From a checkpoint of a small image classifier.
Training: muon at rate 0.022, 11700 steps, batches of 128, held-out accuracy 91%.
Data: 72500 training examples, 20.7 epochs.
Rows from block 9 of a small image classifier, named by matrix and row number. Rows with one number belong to one neuron. Each number is 500 + 50 x the weight over its row's rms, rounded and kept within 0 to 999. All counts start at 0. Numbers have three digits each.
Before each neuron's rows are labels from the 100 images, of 14976, where the neuron reaches its highest value: "lies over" is the class under the peak. Only what is clearly more common there than usual is listed. The data: rendered rooms with furniture.
# fc1: MLP up (model.blocks.9.mlp.fc1.weight, 480x160), inputs 0-159
# fc2: MLP down (model.blocks.9.mlp.fc2.weight, 160x480, transposed), outputs 0-159

lies over: robot
fc1.126:449552592556477580551544466546570520452452470512496553465460378382589547489581552541551526525618513565487511548542560501454357509496525516471466503477435512437389559457466482511433471528485448467567465490467497521505519463348447489435494437540520570462459483447431463487436534478498501528583554592454511503471512602554608500440482473475553543506527511433485579495508469519487470547517456492508529425521472564537493553508514489529566449420477470415513539426537482484571430439541505
fc2.126:495456463482515504492504438478384557485433528529477431534556491596489494502532521538460513498427454466402476509514488546521527459526466481558407520490514447498433446496637500517437563432498516520423490502484504578568588579572493499598569542463465484635521496436410523416503454545529522468557480478468529587554464530504411517397470555597437533536530451443539492479465492530540581457439502522565496509550528523481544467584496502568544495510502421438489412352495480565517523553457426

lies over: ceiling
fc1.141:607475482523477543513490485398481553553385519439572543375474435500468589468560477413452411506523418457474505465450448485564555473554626533517513521544502452544548497478500498501497423487545542463449511453543509515527517597515400564435534439500482506495489629495481453481465483547475407542550462552479521506519529460430524535524406518447552485438573513477549549520548441465519477428534456522460558514525487503492521467557437553443493404493576516437465601523535435503538644488575509
fc2.141:502421487550515552441574531527454450466542449522483444497531568505464598399388440454480491556536534526545368506434435519448489433392546509464574467411502463508502500544556478453505482621498546545536515514485574478482478568588437573411525452492426521436484421531505510503350479457532521532496528547524517483420474446563449493549505552458499475510513555462579493542539522483587615484493499518510469460503567559541445544556427623517577524470495537488495444507433458543434519510490525

lies over: umbrella
fc1.63:499467442614387557499542484483551454571476503517465490408492477478533501581474534443490526497472455503525540523415605510448541542557435494531487492503426526417504549506452466532490537494506426511522518516568445495550532444487509402508508537584497500469439592572538539615466486502486455450408442522535540485551489559476447402510407462439471461458487557619491549557460436435515568578470390486517593509417478594586408515607500537490531465548484429518546444498445527490458504514554519
fc2.63:418530591516575467535485433562512456460569496450479564442443492512561401450514552449516519473603490500505538434455588501481433467413543578530536568539536564492568561558509486537533520582502462472519452534460463426573478500430591373498575505483459519526453544497603545462559562456453465488539569509468518494532495519520532478425487587560443508470531487509386461457460376528517602563506518512590494525457471436462468528525505504530545422516511468543494418531453450472483440426391476

lies over: arch
fc1.73:479389498531568506440585474575440367503471495401523446430474450561457542568458465552511511550441522475534421485476443531543469577518568540520496357524545539470506458466509468437389523506499521461440444521467541507483591446517530477570537483479492483518514443587532511526447579594461521564466553584544443546407544501523490480528478493561449521506444553477517505466435499522544539526521584554525511473397524355544558480551480450544438518495468586529404466523571450442488546521530467
fc2.73:548507474442513606373489568546427549488526451419531504575487538467486495482482472477363517490549486468485607448604499557459498503418449470459451518399562441475439513507455475522564491608451502540477450485557474527466474432551486487573552433520499518437488554460461487529467543504473402498568558556529454470479550406511409391506631531486513513588492491423436547531480533513526498478594524447498493525587498495559514516407601481531522596481492494467500452469492489508494521590546550

lies over: trophy
fc1.320:491398483491505518559477528490510481517443512497571574507417469516550446527468515439486490451482511461456535471462520522449431507450527458479547497507513482507644465438516490489587493487560403485480532508468572465606418428461586410431569536470449610493532429550619509445450411563484436593515549551516458500506490458559490477430448532542440535553454479511578554526499547511589536421559461491555521586503553520536528479522393548514506591539401553538514457406522413492459520449460473
fc2.320:439488554487483427417523388500576527510429413412504505505457561526459482495532407494584502578468408508446476542554430470568574568464551531546480459474513528566494468509589537384446481489511507580503588442501472565430491422424537560494462435490508527475476444447501522491517503471471540476545565506492453577454466469552541456485501622551457392510481497437472442566470484479493494459502467529503482484510564455633522552486557527522422560607537477439531449552535524486593529509528615

lies over: sofa
fc1.160:599427499510585556424524428507491497516499562550407485491481496498452485451484465465507544524445543505450432388434470507498484428508519491420546440489521494582474420547566371446549485455585479398585470527546493526572532577466583398482487570533452433440573573508477486494473521544528504452585464561520552450493457515516478611533439588506433603469450503446538461505487468557526484476504499548434485417524594592499431569516530494542512537577481505498477480470518535477539499596422475
fc2.160:408608474504442442481453457536568491600570510550438460467484457533481528528458477553487524535506532447524474544568475517483563469462485480505527539469488522603534477503499490539562546525386481583535549432429471416456525540575460532516497518502601556511585528526423506547483503520444564514467495520596436478503522579560498531567626519515520526403446490524488591555391388451427459533466466440463441489470449474560546444478462547522364517524576461450402464467457461489458559527465483

lies over: flower
fc1.17:513499520558522559452542544534444534438471530530459467501519455555430500400533638515478472545431426480467553472431464454421461553469424466466525449559500428422564473478462500535494525501397540616555481529522510523581488554436541383449482568505436450533471460519451466480505412485484547510511538577449551588587472551531553543517542490530518544479477463487498504524499399578560586522468433387514570470484513561549524524490490407493436468557615476572485492557486461428527469564425454
fc2.17:567508414622442517414526485549472543421550520541462614490516500431550534490457549524499566520513478483494481498523425523500402566512487527443505459461581546471431456513530472414445503480559473559560500472509512442425497518533411464503474584456538561486552596371415464437417455490428494526509538469480503474499530551459548492629510469548416484534493542477601525495439476465524486514455502594482464426551442562445452456585523540549525598605513460517526543459518500408513532532431541

lies over: barrel; robot
fc1.366:514532426520542419527586502583449592482515463500529467451561496561549481390514569499394447491546602567521528515600592484553517490505453452477452469384491427507539558469472442529516489505555470552526517573521493424534444501424461460441567501524487553479502529543463534480520555420532491497466593565584442388472536563493544481525521493379415488508569476446471505453390402446538479505554479462453472467573472469478475580449555451527526462467466508460514545574544447526456536584540465
fc2.366:528522531467496436519468493454471563476455502582465428499479499417458532473456488413499502492538548503408526516595472467514499463576547512545477465548447518560420607487490450481386553478506508459457479495449471553612478513528398513486538549460530517550529495398531396486428549499433436436557536483351560551576569481565586547441460483484512502565539521382465506511413553586511548440553499427459503491573451475536536554475508483511571543555452500454650511484531491537512461523488508

lies over: barrel
fc1.343:523577451529556461504566475456530483508465487535554435510559548460537539476526454474508589432468548502534472470551585557427468505555476637505552548516496470505420520484527482409514524520516550562511558454479434450443498522480477474425530437439530412538544464514482576573553557467386564575584533413460563381504499504494415522479489468561400473488437572477569515586542548458603542454466560416510467477464414546531530540465519464542458449488502521504443535460440396557507540404473526
fc2.343:508451525540624476502520447493471488481506536590525397520476442491600605462555505489489475549472553568506497419499518501465523404522517497478552494506525513565468516605437448454509487491516466539479512498442500460464461378552548535580466515460520530486460447517512524481543438548560443452544483453585493438461509560456446499425508452561561454502543583484408501601428471477555532471529460434459476397405526547427445549541619467528482507564474587532502546572391565618511469494509441

lies over: arch
fc1.200:547538499500556450595527447465469490497468502452444539485472476499567440483573499477483517448411445389562519491579443512465520476450499510416529495502596455528501474443497575550453486525560442557548487515458474476500488537484548429559433503494533510507473457571553371466475514548549379455462580507595484587534455635529506524506430540500523555522506447474519509496542426512571521526429481527444427450491393573586552526550515439477549449501523584467543588416458381454592516533468513
fc2.200:522418471521522503538465494587496555552533412480457396512529439496418492557454484565502479497490479567480470469572522502543580564512625514577458443537522460632400571591456391484555473492558485530593520480544477526455571530478453518462429496533514492488530504529433414498418487500456557542519467431540453521466477481436496497578543504480523447530483548481469558500359513508412410492543589497426526490550578439412445557443501483462452480467438552579493478491578563502553445520518523

lies over: robot
fc1.292:495525531509408409500438422563556548532507532497430494458520464486549528535575455485503528413561516521503515622628442479515527496549418569532486549450506384529513464446463522480510508528475512534549555501441482418495490548527511473508528646396524454427458552511440487592451481492496482447538598552597540491492466469545549545526548582540577501483435453504440487449431504496478524583529555380420482413474558499489466468463540510423425406491426516471520551510503494537501467528603477
fc2.292:484405570512437512432444497482521465551504458588482440510586546574434579412530542478491501455469495592377505494478413482490530489526456448534578460451504518560531446524556531485510432422466479562538470541464493547525497383512465572543518534446523499524526534424581550456468501464592627461431506477428483497502453486569591505393535487519507567556562530459541547593466520512491464482561451517491510485437505482622504475461443488487337537440516496506544545474492517618493483549491500

lies over: barrel
fc1.122:406472484415526404439484515519453530476519448455536519594535455486496633415542481461525471581420561529551398505528482630547479577492534519434489468518477551550536547563523488411525503528523524471424476505559416463645510424516526504582537488640493496452534558543419516462475510519480517474437506491512508546468466607470432528499506352503444543430544501477434486368435503498507514531547520477433505518535485468553522477493503459467488566496510596467475550486539530569458518496484503
fc2.122:569502453572506533468566472495437548453394464531536435517423529485449547502570574508433484497574564454468433443464579553558471424571445560522454533465435490462518532490498473552522445500408519581383486498510554479420523527547536532516550411528551496528524614452467439517506565461415433501408523509463444526514502512426528447535533543475567463524470515455512479380499496487552589526459505533452417522579499594535468545504461582555519493486439630529503517456466435508561542588461436

lies over: trophy
fc1.83:551534429604533557484512533458566590575501527459533524530530549469600550543569479587475466476521462525463430402503482510439567499425592516513470546460554521550497464442447468467470421522583415515596483540454500521416445536529447491484549550446495573534486464518592500504429475470382476592456432498449496442478492440484579548427531426500530506507485456493520496537492589482497491456386552443467546500430551487502466536478608502636457537541425474396432505531469524467460484488537482
fc2.83:374552406497426569502449580535553580454494531500440435463518500517434578462517452443519554551497500538455426540460581425435495461557509484531505531448554532512530537407451495564496520503477429476485424433587508392593511554549550552508502450546554471456532533504481544540477516452552516497486480520468442416405441492506483613512593515446459448498429576482499502536504508483552538415494578465591478511549593431613507452502497443411575467520555444472485416486509534523487541575518510

lies over: floor
fc1.247:509420454493595550545516476435541522531453444503551528525556589445452414550411532528524539540493450510466525474487481481507506469411441433595511491563519457492545543444445486559515515508558498500483424466511521461517505502440529556580437521536496506491491442549387521497503466397503562495410578322445509572435542523494531547503550484551486508515554593454447513405523586487450525508522491437412503478544513488527503437414483589573545629484523493537558501518495369528524527440571487
fc2.247:533489447525537516419468489617528543410530529501470552463482565467534512447487433538575451535483597440567488531589552625427399525447545534483536494448462542439497457525517529439475559545523564468452560539515522481490539510440615467435512503455475538595494499465484659543471508472499530450526586474464444600573545533478435499495452497528420506383491505530513469562472563396468442482489421492450500394538535533539430468465487533470515496464479461446471590504451478468567561473518561

lies over: floor
fc1.470:470416557434427490495478557446497591422438451510452463612458547552505580533516461465592636520521570529424443543403492471624509553504567471455508611533609454486565561486514503473474442490490425510515553481528391522450516523471519478535468511472503500435468490459522394505484431515445507495425523487486489524517478455517547602419563479536459434421513461527519511550519534440528436551546517490518612473471490556539537430460510542510474472508524472484465621439515570530480482434584532
fc2.470:503509447495582524479500463538411529528538471489400555533464543557565490428476519533555461455529451436497559474472568422432516482394535527510542483527395515533417525452562492540579517479426494484473552597467454515582477510528595548528514443506530497527573401425455381566471508474545600507550556564462520418522481536496500473560431585455526513485508541527414511534580512520506470430497456470497501420421491496499570400498572592464530374522409489507523469468482575549441545458516473

lies over: ceiling
fc1.50:476456507489550489592460535475497545451492452430569549515531498505497551419553604472479545513543524582509441531509479453577489513486522510390461453591460491424495551476560447439461563472417525505483516555502513507447423495347379518531529487514471611492483522464491498451567539530640487457523572450520401597569463471531432561434556461508497463452452505552581528517499457469495451539439444434374485503432518498536480477515476517499595558498542513509523454538617510554523430552497503
fc2.50:422520531545566508451459398494457461592438490551510494574533512550434523566530668615501547437457481533518515530455438470464518485495489485451493538457439510547548493440522543496500441448589504471512578563524434497489485538544486617519485459449457613453476553455533461496459578540477556408474445433428452491527499544527535574537437452591503434591536414501475521477499514475468454499404484490604536546480451486538516439534410412552465516460474551486515548555439488522526391507554469

lies over: barrel
fc1.185:595502595511521441561486516538490467543511549509472470482554545460545529453480529517417480498460537633407435471519480520457474487467520546502473478420470456483430454467437515602567525570481483540595562553421547530510494510548470414542418471419469519582507537612519546492511519475443534503520607582588492460513512472525509521504576485423505438525464446499471484557443547438513539450370504509523535537526423427519482502508469628405482503532436486382611488508442423542489486472481449
fc2.185:548484482373563500454549425502512517481473493489465496606402459533509467433549488498462473549462497575409468497574451568496489517548576500414532491519608456483468443421461434474522566469474575542544400412521422567539556624527415506498524489488635568529546482459582445493425471469498461524468462529503519462519508550473489495429417519531498481541448469457481488556503523621541483560533554482536477446552432440541472522438525441496530556482538591572520526615429491462537496485497549

lies over: umbrella
fc1.157:519432513540473529516498495524486457585490608405520482429403465423567510550496451543519452515651502461506489500412496467479430541542521453467488517542492447530513591445472495564503529629527486499461491550491461500571468457548533476475562533515506512535431500484475521516555520558563506482401516507429484446481600510494516385431443543462423525478444551628601544393505491483527429552513453446476557543459539560446434439435548565553493515515465464486512504394576560488469443529560569
fc2.157:495502456501490540460476489513515473573510517480545553448517380393542457476591517470601391508554572589554520526420494501448547509458522459444443540557526544492602644478490536528451508594526584606432427481525524512518500416501495476543445467544536499515459439506492426459491501518596458464410419465477602442457448529449440476481547494503483546512472470492480544512511490537585351536559472449547458435502536428421465501514560476437550468519536554540502542498485526525447432507509585

lies over: robot
fc1.381:559499576500478460563580369545498468552533468467398626472490507488486493462462502502433401430450577545567480441547565515508586507449454423542482602528443525445529564527473499401476525535526603531463531468492515472563417554546490529434498467527528528587536493429480490485468537507449480504463472537601545531591483522412474438485494451485509455461423561565565432476451489433550495463527465464458501454598512497613393495504551481606507513450591473476503469484514421504504465553496517
fc2.381:478425449447441553477495413426521583407474454441565507404487547544486451507504534462572558462591448522496454484524504592544447516528573511465564461482453465516493585457494541453483511499604561511491477508554426488436441510449431535513506452556517486499490453577489519563519589533401517452562538495438617393418535496524489439408535503577516419603597486514520427457492521560555561530520515469459489508504444554586495572508494510485576464466507463431403514526471435467580474479494566

lies over: umbrella
fc1.326:547519524365473445462545510466496513531431494510570626484446477477495578602565500498503499558459500557477568569457607544506491462476340534464459575528532532553415522448490488448525489542463503537494494580554470453615485538420478479591408509517511554438523530570416515505545509548499584505440460525490456506417404470520495391525387494542484527446459511500512532520653438483497435510465483542477492410478472508524448489576526438502512518456557494557532506521506506559469501439535528
fc2.326:459518454518390507470512508457428525441447538515562542514490518438517436435507476530460474481537423571507566540532540519535539469537575503537601466462565565461549545523509487481545529412512415439519438485453525513578581493469506428470577497432434544440490577408474533507509542549491513417522455472573496529530597554529469528473454562597483454502547411437484521413491542559452475537482584576561458492537571581574544560471466439500545510410596419480391452454505382475513472516522455

lies over: robot
fc1.225:478521548488363514443475457426596480448472449501481493513653500527531527437547572476531506486462499551504450564552484459452581478573519532487590492613432515402526510502553511453480497468664478482569473512493495516587494441472481550532477473467496459466566504494552513458492467442398380469536524463513446540542445485556563536549523508509486534462493534559561501509457403518470520477607419586422502600467554438531501552513456503512466503471533487465427482521470481625462462476423453
fc2.225:506451451494469573496387406473571494529474482573573502475521509581523528487532498510525444508551481531512564479501565529475421412461446592464439447578492611544472549571567512521437644554515468427434495487482519464447531471554533468562526548505439432494463473511528445555455521539602551491555430437498540465593482509491501574465592515474583467538485371501529461460473538527396482474476434496514424544484514545525529457484461499520440422509463437590417528442495425492604459533502537

lies over: flower
fc1.26:453436407551500520551538559504538550472438500567424512426516473431417498531457495454455538551474401537508597518477552528518536498526387563556510556427607441496504474435495484406585527501478469503498471528510595589484460579521470495531522453408513460515439464586491476515517586490499489469498577432504424509499509538487517451515569550490494406436449520523433497497497512443550577437478429478523488563493534574435467431549484503453531581660545545558494490592563442498487458518398481
fc2.26:489543523563524526497439492509442485489484458550487508528483447392466440502475565453534373605497480467532465538461583515522460499461472485550477511377516440486440460497521493507518497457476532444522490529438610552501545513466583539534482498586520526495449475414495479505468490436500583572447431493584525566514536442469540467426599476484433520494523519512506515507530476636525486495463416508520520455568455541326508506575583453514560517492545488565590497555534447427466412648515448

lies over: umbrella
fc1.0:503447447502494529506538553552465549562527572447489519438423503382518552561523550491487475461636550481446508430442437513492474484502464450441488536615485512604493623461534525485468545583468415540499532544498406493640526500494459544455504523492564472549455440446434480557511517535582517515443541501452478470466529511483498348545464548450479499524465514517524574394514510491516471558495442445497460547517499520417488436512475514529500499441461378549506508468608618427470544517562539
fc2.0:483436448478508495510552545472507467573518531510526559446462451475531488507476553401563449448632538525518501506404544459463518514470432464403489534586582568507563611477454540506492566581523574521493465437478497426514470458576562475511482517494545486595528461456409439491422563535595526461434412426405561408418504548424543470474565535470409522470482519449455576474576513500487415511543543525524465496492533473518513515506529528393545486477540488489517570540542548484473425482434613

lies over: arch
fc1.324:583461484448523545533530439528434459548453552439374540476448566482513497524420544468581559539521564456446409484504520509566453556513427524524483519484457549506523456477520431493514464577439593510475382546498455500558412607438438501427549465545517530538542505422463454547518447499482403446406531542495429605529501450491505531475463569593541407476505480502456519427545540516564508577560504609455477586462510538535539446457437454545520591390471523503487498494517521564464535506493552
fc2.324:492543421520569549457449490452495502482332543445431485519368574380442483409505505495477441553466402533401496481483548462544471528423575472521521435519558454530501515435462578500599533468493516613518522516473504527609501462468546481531505453500522533506502475474495506546527491481540513514532434613476541576513389514537526515523554464387525589505549535519471464523565536516479460521532517490569487556420494560353505494492523558467433488483536503543509544426490428504547500502594524

lies over: barrel
fc1.390:500563525529513506507558533511479495517519523410519448528483500492543481514482500506527511492507505426441499526510468515484502433468575436445502549618473539461529572507444471458570602530398409503489532469473498455626469493500517481519498479430536570525414433469447528481487588405399447583500442538493515431459570591519505524505450486437430488542433497573502578516510536591564465383478531545508488528583466589569511536588619473480441462414460474370558514526552484431538520464533425
fc2.390:651535520472532484460459537457429520428440421580369486522413379473388530431463514472583464518516571487528514555561463512405514492432508461516441461485577493503496496499489496527560605477549534463451504503411623405440508576497533540545479449504519518550497489520474462489504491498452440473553358524478551414447539501454564515467568447513511492520570524501489532501523486573490542536599480553385448461530534449471481543473520562548516559526516589467513587538470506463514484493455515

lies over: robot
fc1.118:393524530520539492506464463511495588431478540520479456536551528544523446486400477467551494509573416506570578553562539525542576555459453442543493549520507513571571536479482445494542538480465503509489533443510567510563455495463507492425580491476578523556483523591464433475601454504500489442508497596544472512567515472472487436546526483489372561554532513391457503408458455416493472440490532396420560466469552555561494558410520444488551554425422557408492417507517510502570557482395451
fc2.118:506543530435448448510460554559485635464541403547450488507478584526544464475528504455439542442442414482537522461559490474578415467490488466506458502500424534462453437467668466451486537593501474558378482614489446513494465552423480517532495517540563549570453493496429512512497560516516482472556597364446526576545485481561478525586506509463498412546443497483492500527537593543571561521463420471464479516528443569563463474563460496503516516542510427506560532480527406487506439439521490

lies over: sofa
fc1.67:519511530533515548515440504451492430519521551595520589388550568519426600544407555506572508572508546456483507463510513505523565505451503491519480443434485446514514433635377457583522445532436460482495482457446500614544524435466512479446488508569543448431506510555589524492502459523498454519445575558408497432479456498471530458483518446475455464444537586556539400454514486433515491527484573478499518468457480448557465517505592585537563523486409532454499508535554534501518384434610454
fc2.67:482597524483599457559540572485522428413522488482566527426571441452544523491629466576594504477421506480568541554472439461474426485455524443504440514552513377576508534444458581521474500522495493484477569499476550430407550508424552494563431540473465412481538484523529425503463500528541554521484462493495516488513493507499510506474542477515488520440495523462489536553549361506435533552479487458432510557427577483498465536507443575558422399562523482532509489492434571599500364522586521

lies over: floor
fc1.397:442646540586470494486591488471482481501554564511444493576494433576543598598570430556483481461521599593500484414481377553596513471509474603466561580414415468514489446479503562476497483533479378474488496515527485464489582547453478515541463519497495555526417534503452483576457527448565466519447531504576509481487447479434413552428544536500499533538541504475403500534487485523482425462597443506488505515441473550496527435442391515462479499496453485528498510530534527476494509434411554
fc2.397:422608531432462421572511558471463617480517469439541449591393513492548430522470578558552430522461475591541543556497537573477398451512517500521562529579571480521514429470599482442559464455508519531489509446486610489421470466394569450530489482431542507444604462517568461465404522535549467496515483463531452525467486425435513466505463463454476514476432464547445500527515473597450447546497502494545477464518555495508518515470521623561508456479541421486485463540455544537465540597506435

lies over: ceiling
fc1.256:543512440500528451518466547432578605480455506509471606417571386451504562584513519407565477451575547533552407526534533428475534477497538497498547521475561438500448503484527473572535495541480553518427484607532586488543493460525473507458424470555466477525437495530543510576558504484385547445549508500495439591536483402505462463485413486518419574516531533435544443399543488533575501470447531465495440542502470465483559473364513525415517454519523549447553476515501515564474429598514448
fc2.256:458493431516468459445491466559460586565527596497505502487515512459511419487448483514509507499498550495519461467501478490461598448533476478472480465570493415498539510543381474560524491458498516572493442529487506419435421414402441575510469537561475561505495526534516469520547485486456569377505501447554542461486536568568531488458382493588495573462420485591515528494538518511530596510425507515545459454501462626412407527496556512459543579487598538468497673537477435558494448532489471

lies over: flower
fc1.364:459382443473476596537444585549433463512476537485515432440573492466485546457538582529442537429508469573574472549476534493531483509539451451420489516610441458504515450407514557485438532543497464501480426482492507529456397582470597433440538505484565535496474414478439519517456402441466551481537535487521441481438468512543470509510597490510529511562526571561441484472532541491542565645524456551548529523543426477471496454488566479527445511546618529525494456478518422503577585492385482
fc2.364:485499571538476512563517342461533465464507494556549537500489512397466515405481617512482527560605447442619596521521508596506423453562464541466433533413478483511538427486595526474500502510415554483463477503532479501529455483592427434477501558565497577527543484526489552530456397445460548527395479597462562529549552494551510507521514446575435523496532459471477486506508484493431579445410464480490473550482476543495561522419530488469508473442487564439499563381545436493469462511516502

lies over: sofa
fc1.9:463524544476427555467472444477592467489482531474439470470500485548429617515500519506433492459401517490454487528443524448545477483519523572540514491532545547440509518482516586478522458497530535474435454553444506483504411460365454483535590541544483428545540564522467426457532451482418538481419561563516610530505486566485580470424521456467507563449550509634485491571439418546452496499425458511520518506514467509505552491592450393565540492609516520585507627467453467495600446454485487
fc2.9:465523456545551541454489492511598452507470479519495575520525579560504429499497518485471441493457480474478464478446496562486543536438411484475571423432561522492592490508564508465422418469529526451477649489543492451398540493553403560486505537500576554551495494466584577507502509532471534485540437441452593442537545510510510480470430510418569433476567473461585444514604465490405533451632413419565413486556461588527528435552453470519553530538483531540522506511508507401490460523476461

lies over: robot
fc1.378:513516476472547435460445513474539496457500553548430449479600523532526436487571545538451513486529523483554448483597450550551503504538462428472500537562489494527546480482444503465425462582484393465526459533520536546550478515429436544431492529481553528502505405633581484447432398522508502427524523515502481546583523497512519449618580558422478454559403504431488466578483471408510502482454529574374498443528405494467487491497555481546540526567370511491497515543540507436524504625516581
fc2.378:534526471404446394476354540521513526481499423513496415485518459554414527503491508451516544442556559559552481519456462507543552501544544452611532540407492547509598518557568564457551516494474519436496496441583397496563530516533443479561540548439433445541541508465524535552449467485420495514487465448530410460491560512522609497550449592462511501492521479526545543445418449553595568589479524429528421464442392513482543553445469488474516556568508543482519423450473431553488454528471504

lies over: umbrella
fc1.428:542464524487497518458477452580477407524430523466433520466499474491534456533593433484494503486481528448481526548382446533527548499434534491574489449559500436518542535446569507556465527604431559439503535559453507372558464612521496520508521566558504380538572498525476583498481502557513467475463503545525548421493526560407529420534481498468487501460419553564562553489517392536625458471524459433530432497476525511467431399467550482589548434552554452544450452459563513498543439437529557
fc2.428:500479395510527489449503467437516455476512497421507524519498447476506487497533524449596480584583504543538501477439468479412489539482442535512474521551626488497503567462452600452502602529545560493475449494523487384462531414526522475548458566488498512461451488512457582528539538469600475547425413521493598483493483464540420525437573495390498580466464518432521501408535524507500488464482487588522409555575481442474425489573577584444528419597578428514431529519512536507457530524463603

lies over: robot
fc1.87:464548520550457447547557535488493425570465520564555492409521505529528446471466393473441484447448573501445520511475463522579439481471500550518552442561461491482509607539472526494527432467514513433532488489523649606543469554513434557512463455381448482529517523562570464450440453516538528433528569506502485594473555548549480529471519392486495486430514561433577477449437498506483520448449476426558607541582563435551495515486489406447491604430539447533458542529455558453534428566475489
fc2.87:463501460561440502571491538550530460458467525419532531490524361507573485519491466493498427483422566477463453555614522491617489560438522420583469504487446591446559491525565543543424539439372509386565483405512483435518567493469428665603596548525481551496477504530483501537523514477520484438458587477550545560520520481443514511502455544471456444477477528442600513463513497507550523522519487413504479454535433453510441592519543521419526543542518446524465476496453503502472521492470461

lies over: umbrella
fc1.432:494408599522525553429539469445517438459448466596470498503555522461494523530444500436620607518588517455504498507465417468553536569442443491453511461523472541482449564503526499446433588546419501537505469541464437530462517490352472504567501492513501535519477433479517502491567468460526496450471534418430559542522521561532505437449453508429612526574442555516466520380589526562581508502512507578456483564469509600518456575526423507409504519522487560443550443575463489501417501444502523
fc2.432:549509556458496523537549531535433457466460552633568594546545538561445539421486507445481495434510474467398431479548539510564546549401615546500470438494516526548480546575487518509512513534469471537537461512488493473420611435551494556588498471451415544525404512575509439544479497507554527513523437409458429538501512515522434563440514401455516501562509448456459497547485493464468519419481437465559414572528544584519545499505531448490572432464522506505460472531491410602412440483495595

lies over: barrel
fc1.163:457475551441444465495555448510491356482531446417539411522518483445502449504611512555456553549541543429437589488585559549507496563466413495407490510508490474472437501506598581550459440524514524518518477509483495512507546429420417384491458468538476576537512569435494519459475427540559585371514531542494470508423491544445582545473535569504533640499543524533476543465411535557564529438461484550538503508562475485505487575518416468446486519504497586477522481490479571491544466440537505
fc2.163:442503527464487516542515467534471560489507551556409528465484429567413442543544556514531498506503495532501543412583648487562464509571487454573519419517430544524519478422569552497581480527603421555575443521532415495512503492493420432470475415495489496547551469518521447448506465506476396509438496389469486562552391517483486547539448512465494493487447547558516491541448487538508554477488530443515543428571539511491504578513420540500575475478479475417615404529484586510565480547503374

lies over: floor
fc1.285:546474525580548450541504432472526495639463546497473427497488403455555506328422561563456464500500471497539567498488428529626513438508482436547469530503504552445459536486527473473576477498478454465480445497616580564605429526492479476560470508515485403595497465496582579530493392552473482503518493453418587514545482486456459523517463458518449472560580539459532465428519486443481468553504471471508457527586536520496427605459432422396500500484505506537482506543534480497557503485565498
fc2.285:597537494613426512433536454430523581551506517368556451486515435426467518427519431511530505400436556538430443543465554471480434542568455450463564486513537514575546414495550555531482472486512558537479430468462499546449600527454494574551568595539557500610498537530461449509433468487481481482451492457444492541578552503493418448466556393534529495499511530521521526426501390458571524526472517532405480560434561510490511394535548495466506500585510514480452515456513511556474536428437477

lies over: umbrella
fc1.99:445501484548438527567513517475491383470454581393509514454506441454535468588518539471520529491501637493534510521412520583470573516453483506392488563468436437500516534477477557408530494573414521599554482488461530486567434493433456457525567433498505553560468500454480502553526534502508485545543451506522558555448513522430565426557480463503540481548513548515617552556573516449553447522517527401511486486541553576425432461543526490495541456464506473399476597417502443450497432393561475
fc2.99:470459477531464558560461510504549467459539472555505457533449474520340449475583584508505424454486451488489501488569588451480526585447483528497524469566618505537468534400488486431510491474528481505448486488533530325516495546474505447517474500535484442538478518489483540513495549574574489500439454534490562482597541504498535512515500422601432584482508576482486495391472462518417538551443449505479470450565513511470452535585500491363534532566556472495442525550450600570507617436479470